python train.py --model="multi-label audio tagger" --spec_augment=true --kernel_size=3 --init="trunc_normal_002" --beta2=0.95 --lr=0.0022 --eps=1e-08 --max_precond_dim=1536 --epochs=40.6 --lr_schedule="cosine"
Rows from block 6, named by matrix and row number. Each number is 200 + 40 x the weight over its row's rms, rounded and kept within 0 to 999. All counts start at 0. After the name is the row's rms in percent of the matrix's.
# c10: first pointwise conv (model.blocks.6.c1.0.weight, 256x256x1), inputs 128-255
c10.127,115,124,204,170,179,189,227,284,182,241,172,185,180,143,155,190,151,169,179,244,237,182,163,160,194,133,141,159,190,174,269,202,237,159,234,170,190,116,202,191,239,252,351,178,196,238,249,194,210,151,159,220,244,237,166,208,183,164,272,279,217,210,207,162,230,200,231,240,146,212,204,168,205,177,204,212,198,263,174,269,176,193,154,154,178,121,214,202,216,263,231,194,202,268,183,148,204,162,195,229,189,197,163,209,252,202,156,220,227,216,229,153,208,235,170,270,200,196,265,223,155,328,238,218,151,196,183,201,254
c10.128,103,200,142,156,178,161,223,139,210,258,214,264,222,194,198,160,232,181,231,204,235,147,172,218,114,196,207,203,192,250,246,214,227,149,257,197,197,234,219,219,224,204,170,142,189,129,159,235,169,194,205,139,231,267,224,165,226,237,197,224,155,186,163,185,161,247,212,226,172,154,186,205,177,221,203,185,148,175,197,191,204,263,232,199,245,194,232,213,204,215,210,219,101,197,227,194,257,161,263,176,216,161,255,227,156,213,174,172,170,183,217,196,166,170,271,224,184,168,112,168,290,220,206,216,180,180,270,131,192
c10.129,107,230,222,159,248,245,251,222,261,212,184,239,135,212,124,219,142,167,205,233,190,239,259,136,291,201,190,205,247,233,200,223,258,205,180,199,212,175,206,226,211,215,185,204,194,197,176,212,184,256,232,247,170,164,167,189,132,143,216,159,172,227,155,167,88,197,191,200,314,185,227,235,142,216,235,201,191,234,313,150,197,184,176,242,185,196,177,203,179,197,209,196,211,249,246,264,270,243,276,203,187,223,217,241,217,268,231,194,155,269,240,193,202,212,197,268,191,233,173,223,132,211,227,222,107,190,151,216,194
c10.130,098,229,210,200,172,192,188,237,187,186,195,285,176,199,151,167,138,211,222,165,254,228,260,242,196,240,270,137,227,166,213,277,141,299,239,232,189,238,176,177,238,159,232,210,198,208,181,209,249,171,279,186,155,168,175,266,162,183,160,206,138,214,186,226,242,224,271,194,157,228,184,266,162,195,189,290,176,204,140,169,206,203,276,198,194,252,178,171,214,122,150,122,269,184,197,288,201,207,171,160,217,220,235,163,216,211,232,150,158,224,188,271,196,209,202,193,154,153,189,242,284,225,192,172,269,246,219,186,207
c10.131,097,193,184,203,263,277,173,253,163,209,182,245,179,127,193,176,134,150,221,171,167,144,164,212,284,86,247,232,193,172,166,218,213,253,195,213,167,186,232,227,196,196,346,159,172,276,215,182,202,242,195,179,168,163,214,207,224,213,213,240,223,230,168,274,163,238,219,179,216,203,197,105,212,209,103,219,156,199,194,211,274,168,133,159,213,198,209,218,166,186,200,206,149,199,204,169,162,234,183,204,195,200,138,200,243,198,233,245,206,193,188,178,197,213,197,212,203,147,147,188,194,254,123,207,109,177,259,283,190
c10.132,104,81,180,163,197,238,217,243,222,239,180,206,254,127,188,239,176,226,267,242,148,220,212,180,215,175,160,98,183,201,187,164,141,198,200,253,221,162,212,184,159,130,194,177,232,180,241,128,164,276,125,250,115,250,146,137,238,200,216,157,276,178,212,183,203,214,169,204,183,185,242,166,219,158,234,132,241,118,220,223,226,312,170,151,257,166,158,237,210,175,158,181,151,223,199,183,213,314,169,185,251,190,265,248,238,175,250,111,140,188,213,160,190,204,203,274,185,194,222,216,238,207,240,195,213,154,221,230,178
c10.133,102,178,204,171,264,177,233,134,209,209,233,200,211,180,170,204,164,122,202,186,219,222,215,313,221,234,220,143,230,191,234,219,276,259,220,223,224,113,164,181,164,181,239,164,245,254,261,218,230,266,131,62,195,176,169,220,216,214,201,214,229,213,223,175,218,198,155,221,199,220,255,249,187,87,217,290,218,148,158,181,163,197,230,142,167,195,213,220,190,184,179,209,200,139,149,212,216,187,167,203,161,206,175,227,208,198,228,123,276,221,216,256,197,158,141,274,279,201,248,153,158,187,178,213,163,155,237,163,200
c10.134,102,150,152,225,218,270,245,200,256,198,218,233,215,217,195,123,187,168,207,249,183,194,268,218,211,116,204,181,222,138,195,192,165,186,187,149,276,224,188,126,190,324,167,167,145,203,189,208,260,252,158,194,235,185,135,176,184,173,250,168,190,147,229,194,233,223,246,232,216,191,169,148,165,222,204,219,272,231,197,268,253,226,178,161,165,233,229,305,191,161,193,138,240,151,196,196,219,313,162,183,199,221,216,177,176,251,219,243,143,216,175,217,161,176,210,209,254,253,141,250,259,197,148,121,132,243,222,231,152
c10.135,105,265,185,229,193,265,262,239,206,177,240,126,214,175,194,200,196,216,224,376,168,212,218,151,136,190,150,255,145,225,185,175,195,198,246,140,173,128,215,228,173,165,236,211,212,183,145,224,207,205,191,138,121,185,197,254,239,186,211,196,248,167,170,239,259,238,177,184,236,283,147,217,147,229,273,209,205,221,130,214,181,172,145,194,176,211,215,273,174,194,241,177,190,135,245,180,301,190,213,276,128,190,184,172,179,229,280,173,275,175,149,256,216,256,253,200,245,173,176,288,217,183,198,198,226,242,165,166,253
c10.136,103,167,331,156,145,228,223,240,179,194,258,219,159,164,239,119,226,191,257,202,218,114,198,195,213,229,230,198,156,183,163,266,171,130,177,167,159,221,161,275,157,163,261,248,202,217,221,134,206,242,169,155,167,225,239,241,232,275,222,232,231,146,176,217,163,190,254,170,178,202,240,207,246,192,126,220,198,162,183,253,228,230,213,214,171,207,214,182,155,180,234,203,150,238,167,217,146,213,216,198,227,156,236,127,151,221,262,222,208,168,250,184,157,213,192,252,137,247,229,231,128,184,163,199,164,172,201,196,170
c10.137,099,208,266,251,195,221,112,148,130,184,244,196,216,190,157,223,175,228,191,132,178,331,232,226,185,227,234,200,135,223,182,208,193,213,236,232,254,192,117,180,202,173,175,192,157,172,192,206,178,255,179,156,253,171,159,170,249,234,174,140,178,164,223,163,205,146,184,180,244,146,226,221,218,149,162,184,242,162,200,223,143,244,234,186,182,186,169,195,183,150,203,173,261,159,224,194,193,156,212,187,203,176,201,219,158,232,254,149,197,166,222,177,133,254,188,198,247,260,239,154,131,169,237,234,178,240,249,301,117
c10.138,103,243,220,263,192,236,238,224,207,200,152,160,171,164,221,247,109,247,168,240,167,204,204,232,171,188,235,112,180,153,217,225,174,166,161,226,247,205,259,188,187,291,213,238,158,201,167,125,211,151,203,200,202,165,227,191,214,223,187,210,156,223,201,244,243,188,164,158,159,214,160,256,146,225,247,199,205,178,119,114,255,184,233,138,188,86,278,196,180,246,209,194,151,269,122,245,243,206,211,130,177,251,199,183,211,222,230,193,207,277,154,195,168,238,185,257,201,190,212,116,276,251,152,264,170,241,168,195,174
c10.139,102,165,238,177,265,208,229,169,173,223,168,235,196,246,204,256,152,233,255,283,246,160,213,157,183,148,193,169,178,174,177,187,187,234,202,240,203,182,219,202,191,178,198,249,218,237,295,193,227,196,166,263,182,246,215,247,137,155,149,160,299,200,187,277,153,241,146,139,271,193,237,247,310,205,176,82,223,159,141,206,149,226,154,170,214,151,129,231,176,214,157,201,141,189,232,212,184,190,256,209,219,187,147,207,279,157,147,184,185,137,229,187,200,177,199,147,241,187,282,228,189,258,181,227,234,194,232,173,115
c10.140,115,242,123,188,285,243,193,156,196,229,254,156,192,292,184,229,196,250,234,198,123,276,181,191,171,148,122,245,142,214,262,178,188,180,216,164,276,194,214,240,207,237,210,222,185,158,186,284,270,174,197,195,212,283,178,173,180,198,170,248,207,217,231,221,237,165,164,193,226,211,218,182,154,233,199,205,130,220,163,218,210,191,152,209,133,237,203,197,148,214,221,209,170,240,151,243,236,146,132,276,230,194,202,184,150,184,247,198,163,216,232,188,206,159,269,165,159,240,197,125,219,109,259,196,169,257,243,199,150
c10.141,102,201,204,199,176,291,164,252,176,199,216,155,269,264,197,170,278,193,265,190,194,199,191,222,212,149,237,163,218,172,213,184,231,247,270,157,210,258,209,184,179,138,189,206,132,211,212,262,280,226,183,102,179,199,195,177,190,198,192,206,238,253,210,186,150,197,213,191,232,149,150,163,213,192,141,228,176,230,216,208,229,158,218,149,168,183,211,173,191,193,228,229,114,221,208,236,205,131,222,239,203,170,234,241,199,212,214,231,146,252,150,199,181,206,188,197,138,193,219,230,270,179,205,205,180,186,212,122,192
c10.142,112,205,155,211,256,300,171,219,190,228,209,226,160,181,189,226,231,180,118,194,167,163,201,211,181,236,252,183,218,133,211,209,190,279,206,191,196,150,173,172,200,233,129,169,194,191,205,236,240,180,213,203,149,146,137,261,174,114,199,216,214,222,176,241,255,222,158,202,225,294,224,155,212,179,190,192,159,194,208,162,211,185,187,178,181,268,126,187,215,151,211,190,213,167,183,196,213,205,185,218,277,149,150,248,235,222,185,260,203,263,286,191,229,176,198,234,161,172,230,199,229,25,217,259,140,207,228,220,221
c10.143,100,209,183,214,105,218,226,146,188,274,221,236,169,170,221,270,236,218,267,173,234,157,195,207,204,184,124,225,220,183,202,264,241,225,163,183,155,196,125,182,224,271,133,205,220,226,189,261,158,221,210,175,169,271,217,208,164,142,223,252,216,215,208,197,230,230,165,220,154,186,194,137,238,190,209,210,306,235,178,264,302,229,198,191,140,177,229,291,170,230,194,121,167,226,180,160,155,215,203,147,119,161,161,236,200,145,143,186,177,203,242,169,215,182,205,204,236,164,196,199,151,131,203,206,173,213,270,139,203
c10.144,099,181,184,209,274,170,261,228,198,139,226,165,131,231,229,223,226,176,267,272,146,94,131,241,247,251,223,176,185,151,198,171,236,265,249,74,133,184,224,204,180,177,233,182,214,142,210,262,204,256,172,191,184,115,248,152,223,181,169,139,185,225,211,232,235,184,209,201,183,199,219,227,199,182,161,177,317,226,188,177,169,199,158,163,153,194,159,215,202,217,188,186,205,189,156,237,238,205,227,192,164,218,199,171,224,279,240,118,214,200,136,170,191,173,116,229,141,215,225,130,247,189,171,227,177,191,203,274,208
c10.145,101,250,219,192,193,146,291,222,250,251,166,185,273,156,172,147,213,216,132,164,253,218,220,250,272,172,218,232,154,208,230,214,243,172,230,181,159,230,163,176,254,207,201,238,163,212,217,203,228,182,230,222,208,168,185,192,199,260,147,339,162,202,183,220,208,218,187,187,161,191,135,172,175,162,214,239,187,219,198,176,218,293,195,211,184,117,234,171,193,169,218,208,130,172,234,162,206,277,220,154,185,179,175,184,255,244,94,193,115,237,196,225,211,223,144,240,188,189,182,236,174,248,216,171,196,224,210,254,138
c10.146,098,209,206,210,165,221,170,245,93,178,168,225,192,176,176,240,208,199,184,233,179,216,188,170,149,213,107,262,116,240,226,212,184,203,254,230,173,235,216,214,166,232,185,268,194,197,178,271,222,227,121,221,192,177,241,225,177,268,203,252,199,288,163,225,148,244,150,109,212,219,139,288,183,226,168,191,170,168,245,142,167,157,169,132,112,198,258,126,231,186,147,201,183,176,217,207,249,207,160,175,178,206,166,196,226,193,236,194,155,272,185,244,183,108,199,98,197,205,192,125,164,243,271,316,209,190,239,245,60
c10.147,107,210,240,166,183,264,181,192,165,264,180,171,125,243,218,181,284,221,284,184,200,231,347,197,229,177,235,233,212,221,100,194,232,200,221,278,135,153,209,190,263,205,180,194,215,207,228,203,145,235,245,263,230,233,288,204,211,251,202,167,187,214,224,222,174,292,186,209,268,209,219,172,217,189,183,214,220,224,184,132,223,215,163,189,153,201,238,241,191,197,161,143,373,224,209,189,252,191,231,257,191,202,174,209,232,214,169,240,199,219,237,220,151,222,185,236,139,190,245,228,263,188,165,105,194,194,196,236,214
c10.148,101,214,183,174,186,176,199,222,156,245,205,185,102,225,162,143,265,198,231,245,163,219,250,202,234,257,244,233,230,214,218,144,214,132,149,218,221,212,242,187,132,213,200,162,189,186,169,161,229,147,162,183,149,338,258,304,145,205,240,197,128,226,212,229,145,163,151,217,224,204,235,231,232,184,262,195,216,228,244,205,100,205,226,166,248,237,226,210,185,153,187,139,211,142,263,238,145,186,138,175,344,220,230,217,178,149,180,231,266,154,159,146,141,215,187,221,208,190,134,223,177,216,257,189,166,276,233,168,254
c10.149,105,249,195,204,248,202,208,199,210,184,160,157,130,241,223,186,147,229,218,198,247,186,167,244,152,212,175,268,235,174,214,189,199,205,184,184,141,146,140,88,135,273,184,146,203,265,229,130,207,190,195,197,188,234,218,176,201,275,136,243,154,197,191,268,178,164,204,158,183,211,147,217,165,191,282,176,198,238,158,221,218,271,162,167,206,214,257,174,233,172,201,188,233,201,254,238,171,223,301,163,239,168,209,159,205,170,211,212,252,155,185,133,197,268,212,192,151,217,210,264,132,230,193,162,191,170,222,141,145
c10.150,110,280,215,176,192,238,278,170,201,246,162,130,210,287,170,171,288,187,198,211,225,250,172,179,270,180,189,173,167,237,208,238,228,128,280,228,175,219,287,174,253,221,219,191,212,160,123,227,180,127,172,223,212,178,219,247,112,205,258,265,220,225,233,217,204,175,206,191,144,193,165,183,181,214,200,260,159,213,183,184,171,174,203,185,267,166,198,204,184,273,190,288,212,224,232,250,178,141,232,244,201,139,243,202,182,262,110,246,196,180,130,121,251,179,176,271,199,290,202,167,209,239,162,158,228,190,167,165,184
c10.151,100,235,120,223,153,241,168,142,222,225,190,165,145,196,185,177,212,199,182,186,189,207,197,220,168,210,261,205,132,264,248,181,194,145,128,108,238,221,126,167,171,244,190,129,185,122,190,253,193,196,227,182,260,219,237,194,162,175,210,196,136,177,184,227,178,258,168,261,141,184,200,189,242,242,174,239,203,195,235,239,205,335,207,166,180,224,110,210,141,220,218,103,187,159,220,229,185,160,184,199,287,255,295,185,166,202,224,256,237,176,226,147,157,139,174,167,166,224,283,214,168,201,153,147,181,157,190,207,169
c10.152,111,231,151,190,131,263,130,223,198,192,186,199,209,223,217,199,211,201,185,193,233,152,214,259,181,181,251,244,204,280,178,235,191,239,152,225,213,210,233,153,209,143,156,174,186,192,130,215,230,183,243,186,105,191,188,244,194,78,274,248,164,218,190,240,209,136,149,144,193,234,216,152,147,176,224,197,176,146,263,222,255,235,155,255,184,212,158,223,161,168,211,208,276,290,227,183,192,184,181,229,144,180,248,173,180,169,277,189,153,222,245,178,191,203,197,237,175,279,178,150,209,232,210,230,167,261,224,156,275
c10.153,101,208,163,153,208,188,215,200,144,188,216,192,187,202,210,174,212,173,303,228,168,368,138,180,215,261,155,203,239,220,199,202,211,222,213,202,209,225,219,133,184,112,107,250,185,267,190,228,235,124,201,195,168,182,244,321,227,170,181,185,174,207,215,207,242,182,194,210,146,183,263,202,166,153,240,181,222,184,210,192,186,223,185,204,265,224,211,245,209,263,209,208,247,248,247,209,123,174,236,171,364,258,198,212,187,214,213,234,220,199,238,290,207,177,192,133,187,244,225,248,215,195,197,203,188,236,245,178,185
c10.154,096,163,241,132,234,223,185,236,210,243,171,176,237,239,216,216,187,160,239,181,191,125,183,188,154,203,174,152,247,200,196,189,213,176,239,213,184,193,325,226,157,190,185,150,165,290,156,104,221,142,240,182,250,174,120,230,139,218,165,159,206,245,214,279,176,140,171,207,204,250,151,138,224,204,249,201,159,167,209,161,152,203,263,197,187,185,180,111,210,134,209,201,245,98,198,140,189,239,180,159,180,167,194,190,210,178,202,220,169,194,197,146,239,213,158,231,231,195,187,179,240,177,201,210,180,245,204,203,208
c10.155,100,163,202,195,180,131,225,226,174,120,180,188,138,225,197,197,232,160,225,263,222,227,287,158,254,205,177,143,210,264,189,197,214,211,157,248,246,130,159,195,220,213,241,191,214,102,191,275,177,192,171,206,226,250,204,161,257,263,191,239,235,243,114,224,139,218,163,163,188,202,190,145,183,166,216,312,144,225,222,193,160,182,189,212,175,248,248,160,149,119,230,241,226,226,186,118,234,156,216,187,166,194,241,250,236,193,175,205,211,214,177,202,176,194,143,179,216,159,144,181,171,208,199,149,197,212,176,185,187
c10.156,105,204,186,264,159,177,244,186,199,242,203,130,237,178,177,202,203,150,201,201,172,183,198,139,111,219,191,107,173,287,169,204,212,190,190,196,129,175,131,171,231,286,176,169,198,214,186,124,284,226,158,201,212,206,182,164,210,265,157,258,192,208,219,195,216,201,182,182,174,227,234,233,231,148,250,186,223,107,183,189,225,252,209,308,216,169,183,213,238,215,189,158,231,214,203,270,206,293,128,208,252,226,121,166,199,204,191,227,167,135,191,210,184,164,215,267,201,180,174,130,238,166,173,176,222,179,159,219,198
c10.157,102,263,266,267,250,278,211,180,205,191,131,220,163,148,218,162,175,206,210,340,165,207,172,232,178,122,203,166,140,202,260,152,235,233,188,270,218,217,140,139,211,236,167,229,269,211,155,199,186,198,92,189,223,216,169,207,179,212,213,162,179,214,182,182,152,181,159,141,146,143,173,223,230,199,171,243,253,164,176,242,266,200,210,198,176,163,183,216,239,267,227,224,242,283,243,213,193,229,217,229,168,234,156,205,266,254,304,198,180,223,151,203,218,200,234,217,270,273,212,175,191,197,220,182,286,204,176,155,130
c10.158,097,179,129,263,204,209,134,224,174,207,190,288,227,223,221,171,188,180,194,102,168,170,139,264,161,126,221,190,190,235,141,180,136,193,198,207,146,124,217,227,208,274,170,160,167,172,195,230,201,150,255,282,179,248,265,201,198,134,196,161,202,184,117,192,151,149,142,205,171,173,124,204,209,207,179,234,249,240,199,253,132,201,195,214,187,190,234,190,266,179,158,241,207,165,197,262,194,226,223,184,166,289,238,192,180,189,201,172,231,202,215,141,227,204,219,190,160,230,159,238,228,191,180,128,231,254,149,295,206
c10.159,095,223,196,244,228,162,132,199,229,267,223,185,179,122,156,274,274,205,161,169,163,179,204,237,173,192,180,236,250,213,188,220,214,239,262,203,114,171,207,175,208,154,145,241,273,214,214,196,234,187,217,186,145,237,291,234,174,273,171,207,231,255,182,130,171,236,241,206,241,265,160,159,130,202,189,227,159,218,177,121,215,176,239,142,176,185,157,147,166,218,163,172,193,262,213,243,169,262,269,223,238,234,121,250,218,237,278,270,226,226,222,215,185,166,162,247,201,215,229,230,266,209,222,264,217,221,173,194,142
c10.160,107,130,270,248,239,173,234,249,156,178,218,189,170,240,160,264,240,243,171,185,139,302,235,182,208,160,174,165,198,184,238,154,174,238,169,156,239,199,175,194,241,282,187,322,217,204,218,147,194,194,148,168,195,227,168,179,228,136,216,190,222,220,213,202,221,210,214,233,128,187,168,128,251,153,162,205,179,158,191,228,126,237,196,288,292,120,278,207,260,202,212,202,197,182,203,189,180,220,256,147,246,208,232,216,114,251,203,204,157,194,198,214,170,211,193,206,231,200,212,175,198,214,140,266,170,224,183,237,260
c10.161,098,266,208,168,253,217,209,159,177,178,138,138,135,194,210,175,204,221,298,200,221,182,208,164,225,185,262,215,152,157,193,166,189,236,253,238,222,272,161,229,147,169,142,189,164,177,180,209,158,220,205,130,254,217,175,165,177,309,214,131,174,160,161,172,190,271,239,156,136,156,228,188,175,229,230,260,246,225,217,178,159,171,238,276,251,112,176,205,199,210,280,212,224,240,229,196,104,220,177,185,253,192,186,152,231,223,162,212,246,240,169,194,234,185,245,172,210,227,185,217,225,235,139,151,196,231,128,127,266
c10.162,095,180,175,212,164,206,238,177,189,259,174,241,124,193,160,171,159,209,220,77,234,202,164,201,206,237,168,163,198,224,250,215,202,168,183,218,247,168,162,196,153,192,198,211,220,289,217,117,253,145,212,162,166,162,173,140,181,261,168,172,190,260,215,156,154,173,146,210,273,238,173,174,146,136,220,219,181,168,243,201,198,183,170,185,187,238,166,208,211,154,242,244,158,140,226,208,167,247,219,176,180,174,236,237,162,193,195,224,236,180,179,202,289,220,136,107,208,223,171,133,227,221,251,137,237,145,137,136,278
c10.163,083,137,190,232,285,193,171,255,190,181,233,237,188,234,228,278,242,196,192,161,238,116,150,234,237,157,163,171,235,206,159,149,161,141,200,171,221,244,254,217,229,249,176,196,164,223,185,150,255,172,204,157,170,183,198,255,209,202,156,252,161,207,237,238,171,103,246,243,215,132,236,227,199,234,165,231,220,211,179,253,201,186,173,192,180,154,208,256,153,149,164,112,104,137,207,164,167,205,236,164,151,134,283,162,176,217,221,284,141,201,239,147,181,178,240,190,231,197,222,219,187,214,150,231,185,249,204,207,265
c10.164,090,198,189,207,294,194,169,285,237,131,212,140,230,196,223,240,186,166,196,159,197,255,149,225,142,166,157,152,360,199,178,192,165,161,157,187,205,144,181,225,219,196,181,156,206,195,184,211,211,173,221,214,181,176,192,224,240,224,254,257,169,149,203,224,161,195,222,218,214,172,193,207,251,177,140,251,240,214,230,190,127,151,129,214,245,153,211,205,194,197,146,173,190,197,242,249,276,197,203,201,168,162,175,209,211,226,218,232,156,253,201,226,239,171,223,126,210,282,182,135,216,165,137,223,203,131,171,184,144
c10.165,105,206,126,187,187,160,236,221,217,276,172,238,164,202,207,187,187,279,272,207,267,135,228,171,161,234,205,209,207,199,189,222,223,182,184,199,228,141,172,239,143,138,295,244,233,170,275,199,202,259,249,264,217,249,218,175,245,169,195,221,213,193,230,143,151,127,205,260,152,218,195,244,168,225,211,169,209,226,160,207,185,196,192,196,231,245,227,213,287,204,206,249,196,186,231,151,183,172,180,132,197,212,207,189,165,90,199,238,272,148,181,202,201,201,213,220,231,199,213,271,244,90,174,335,232,199,214,189,186
c10.166,100,204,203,183,215,261,178,205,213,145,217,166,186,147,185,209,168,257,228,206,183,208,192,176,170,208,215,188,206,194,180,233,176,188,190,236,223,238,250,188,215,166,227,245,191,247,260,175,150,215,170,158,177,170,210,221,144,218,157,218,149,194,259,198,278,254,243,244,235,195,239,142,137,284,168,252,176,162,257,276,212,285,223,250,215,200,268,148,289,177,176,217,143,222,164,109,171,234,249,186,186,180,174,279,183,123,154,191,205,156,226,228,258,163,181,216,217,197,245,201,169,232,204,258,190,202,199,186,301
c10.167,099,268,199,154,227,218,228,233,161,251,190,204,158,244,212,165,220,176,187,139,189,285,183,224,116,175,173,163,157,224,200,222,152,248,165,182,219,220,198,147,142,169,231,169,220,252,178,161,180,282,260,180,203,181,211,202,221,231,207,168,222,220,126,250,169,266,263,223,209,207,237,228,166,244,145,205,253,234,187,279,173,249,218,205,162,122,166,180,311,180,156,265,208,229,188,183,274,143,205,224,267,172,165,311,243,169,169,215,176,194,195,198,250,155,186,228,183,189,259,203,226,155,190,205,250,175,226,194,181
c10.168,101,189,259,287,190,220,179,209,213,221,214,164,168,260,144,172,235,199,150,164,203,205,156,265,153,248,248,222,144,209,238,207,230,158,201,178,204,171,211,277,172,191,215,166,185,206,161,197,198,193,242,216,248,197,173,230,234,232,188,184,135,209,176,210,216,203,165,250,187,248,239,145,230,177,200,236,112,232,193,200,257,242,185,250,264,218,115,190,186,161,251,247,238,112,220,174,224,164,207,242,213,139,180,189,191,153,169,259,234,226,269,191,232,168,187,224,256,183,282,156,144,130,238,144,205,258,163,211,208
c10.169,095,204,197,170,200,214,209,235,204,189,245,187,178,196,237,226,153,165,183,130,248,196,217,220,169,189,200,193,295,178,119,211,217,105,144,188,250,181,129,232,234,197,249,189,149,191,192,213,161,172,166,237,248,189,243,218,194,229,237,207,241,194,221,176,254,294,233,168,170,200,248,154,227,250,161,251,174,147,219,273,193,235,273,223,234,237,206,199,220,213,181,184,225,211,226,207,175,156,149,180,213,190,178,220,178,288,239,232,222,169,180,226,244,200,208,137,191,149,256,155,196,238,295,172,163,243,199,213,245
c10.170,101,232,285,267,204,229,224,274,133,216,150,174,162,160,216,171,204,231,190,323,212,217,212,213,136,169,195,178,215,219,185,243,134,146,215,162,292,221,212,204,167,229,181,232,212,117,193,174,162,160,195,179,226,213,210,197,182,236,233,181,249,181,214,229,196,207,162,228,196,238,164,261,258,241,193,269,265,138,137,170,232,228,213,225,200,164,237,194,266,199,158,160,248,193,166,233,216,263,167,100,130,206,232,181,169,220,235,192,198,258,224,206,118,225,210,254,241,269,174,204,259,170,159,280,164,171,193,268,268
c10.171,113,217,212,204,278,200,101,189,237,164,163,238,184,194,255,274,158,213,251,204,303,217,226,201,168,223,195,202,283,176,213,196,232,205,187,181,238,183,214,271,196,173,194,214,203,212,182,269,149,178,187,241,264,196,235,201,151,242,223,175,202,237,207,173,233,232,164,191,172,217,191,238,169,172,184,192,253,189,215,234,188,179,163,193,185,207,285,171,186,194,174,145,205,168,110,205,166,180,135,249,133,243,181,263,197,251,202,111,141,159,210,143,272,204,176,197,220,153,193,201,176,147,217,148,183,216,171,210,246
c10.172,091,197,215,255,223,197,230,185,253,235,215,221,187,96,219,295,246,266,223,205,167,215,197,168,223,181,254,227,136,172,216,165,224,206,252,182,232,171,207,186,228,193,145,185,256,110,219,214,217,137,224,216,277,153,150,184,154,241,168,89,227,182,204,202,233,168,233,182,189,198,295,163,195,203,156,210,216,183,206,147,243,144,151,198,193,181,214,207,195,183,190,191,182,140,162,254,214,202,186,225,126,179,169,212,295,214,158,226,220,241,240,146,219,204,223,220,215,244,185,213,151,179,212,237,169,181,169,182,228
c10.173,103,313,191,160,175,197,199,214,200,153,180,226,122,141,195,184,222,158,255,249,189,260,224,229,188,206,322,161,170,269,189,160,140,258,185,178,205,194,167,244,177,187,226,214,239,186,144,138,199,220,195,230,231,193,237,217,201,147,159,242,176,159,200,248,216,163,150,173,187,160,213,159,169,243,282,157,168,172,177,207,191,138,279,203,138,192,221,147,157,229,202,155,289,221,230,201,205,243,204,202,280,240,186,222,199,259,235,268,259,182,185,213,222,176,181,209,217,168,76,270,188,149,236,213,216,239,189,203,230
c10.174,110,201,152,199,247,172,255,175,144,188,194,205,173,263,234,214,172,203,163,206,161,242,186,198,171,196,201,113,245,240,259,222,221,195,230,166,243,100,230,220,216,271,241,117,200,242,187,162,191,102,166,183,157,222,150,189,167,105,262,177,187,176,232,188,148,157,202,165,187,174,236,295,164,246,187,142,252,227,192,196,248,195,225,116,225,129,214,234,211,248,185,257,252,235,209,189,207,234,186,204,181,205,170,148,152,193,141,179,239,177,153,179,187,243,161,226,191,246,198,240,217,180,221,251,138,241,233,263,253
c10.175,097,211,215,232,330,227,186,201,241,208,222,225,178,129,174,148,165,153,240,115,114,179,163,191,153,183,187,194,189,166,142,221,215,257,200,197,181,223,188,204,229,281,94,298,215,219,212,217,229,136,159,219,230,198,159,160,215,140,188,231,154,202,235,209,213,144,176,153,164,175,192,211,242,144,207,190,156,196,178,240,221,204,231,170,202,207,232,322,257,170,276,210,144,209,211,144,262,234,177,263,334,224,227,181,171,240,167,207,149,126,227,259,222,237,223,161,225,155,250,269,169,196,163,205,159,184,172,171,147
c10.176,102,232,222,227,170,241,196,209,203,190,194,188,215,214,141,254,195,148,232,190,191,247,109,152,214,206,220,152,259,210,200,223,131,144,169,235,186,186,168,210,129,205,215,158,162,251,208,157,195,205,193,153,188,184,236,130,240,215,157,156,221,176,168,222,241,158,205,196,167,165,190,230,162,257,125,198,173,224,181,149,144,227,207,204,232,174,209,199,205,258,219,189,199,227,197,205,251,215,200,201,263,216,169,224,165,196,201,208,177,143,212,162,179,192,223,186,216,190,179,252,194,252,138,261,280,205,226,201,219
c10.177,095,143,224,228,199,192,165,152,184,135,166,198,111,189,252,215,215,213,252,141,168,148,200,215,208,192,235,163,170,148,177,202,248,245,280,171,214,151,250,195,201,177,147,212,167,212,191,245,194,127,188,174,283,168,230,268,177,237,146,154,198,275,127,221,206,178,146,142,135,214,180,212,216,215,168,259,281,180,185,237,178,164,247,192,211,156,241,135,238,164,135,155,209,293,278,286,231,232,197,200,187,171,162,205,205,138,236,175,219,252,202,200,139,149,208,242,214,214,177,202,192,183,165,150,201,164,206,135,162
c10.178,100,206,204,138,314,230,196,217,174,251,209,179,256,260,188,174,252,139,250,208,211,251,269,221,228,207,224,110,201,191,190,276,194,192,103,221,247,239,138,187,202,177,175,204,222,224,247,257,225,177,214,183,234,160,232,136,135,118,216,157,230,170,237,203,135,152,215,257,181,166,205,261,238,204,220,192,193,174,179,191,224,221,188,152,236,219,151,161,264,219,182,176,239,183,218,192,220,208,153,148,283,175,242,189,201,157,170,240,174,143,141,221,188,246,228,165,184,188,220,306,169,179,131,113,241,196,209,174,156
c10.179,101,230,213,135,197,165,180,229,178,228,191,233,197,228,207,164,249,148,145,148,189,144,158,209,174,184,233,273,179,244,257,148,230,216,181,237,206,201,248,180,183,273,250,240,238,235,163,174,268,255,149,268,202,207,184,252,188,153,199,228,158,228,227,203,249,261,223,192,276,158,244,182,238,173,244,244,170,153,235,191,173,203,178,114,251,168,129,176,205,194,245,141,208,175,151,245,368,150,190,63,151,265,192,213,144,227,235,204,211,142,233,140,190,157,156,150,198,124,196,204,259,186,154,239,189,246,183,208,172
c10.180,104,159,237,161,104,143,182,230,114,237,209,287,223,171,237,216,128,195,195,161,202,126,201,203,192,210,143,207,176,217,190,200,202,189,186,201,215,158,244,135,219,161,202,137,236,184,151,195,199,216,242,186,147,205,179,156,256,241,162,345,178,166,216,214,234,191,200,187,178,267,197,218,158,295,233,149,179,185,241,239,213,252,241,247,171,105,273,188,275,253,154,185,160,269,213,188,268,195,157,285,161,234,136,177,204,160,164,188,207,218,230,176,228,115,127,160,282,227,149,189,186,148,93,225,205,214,171,237,194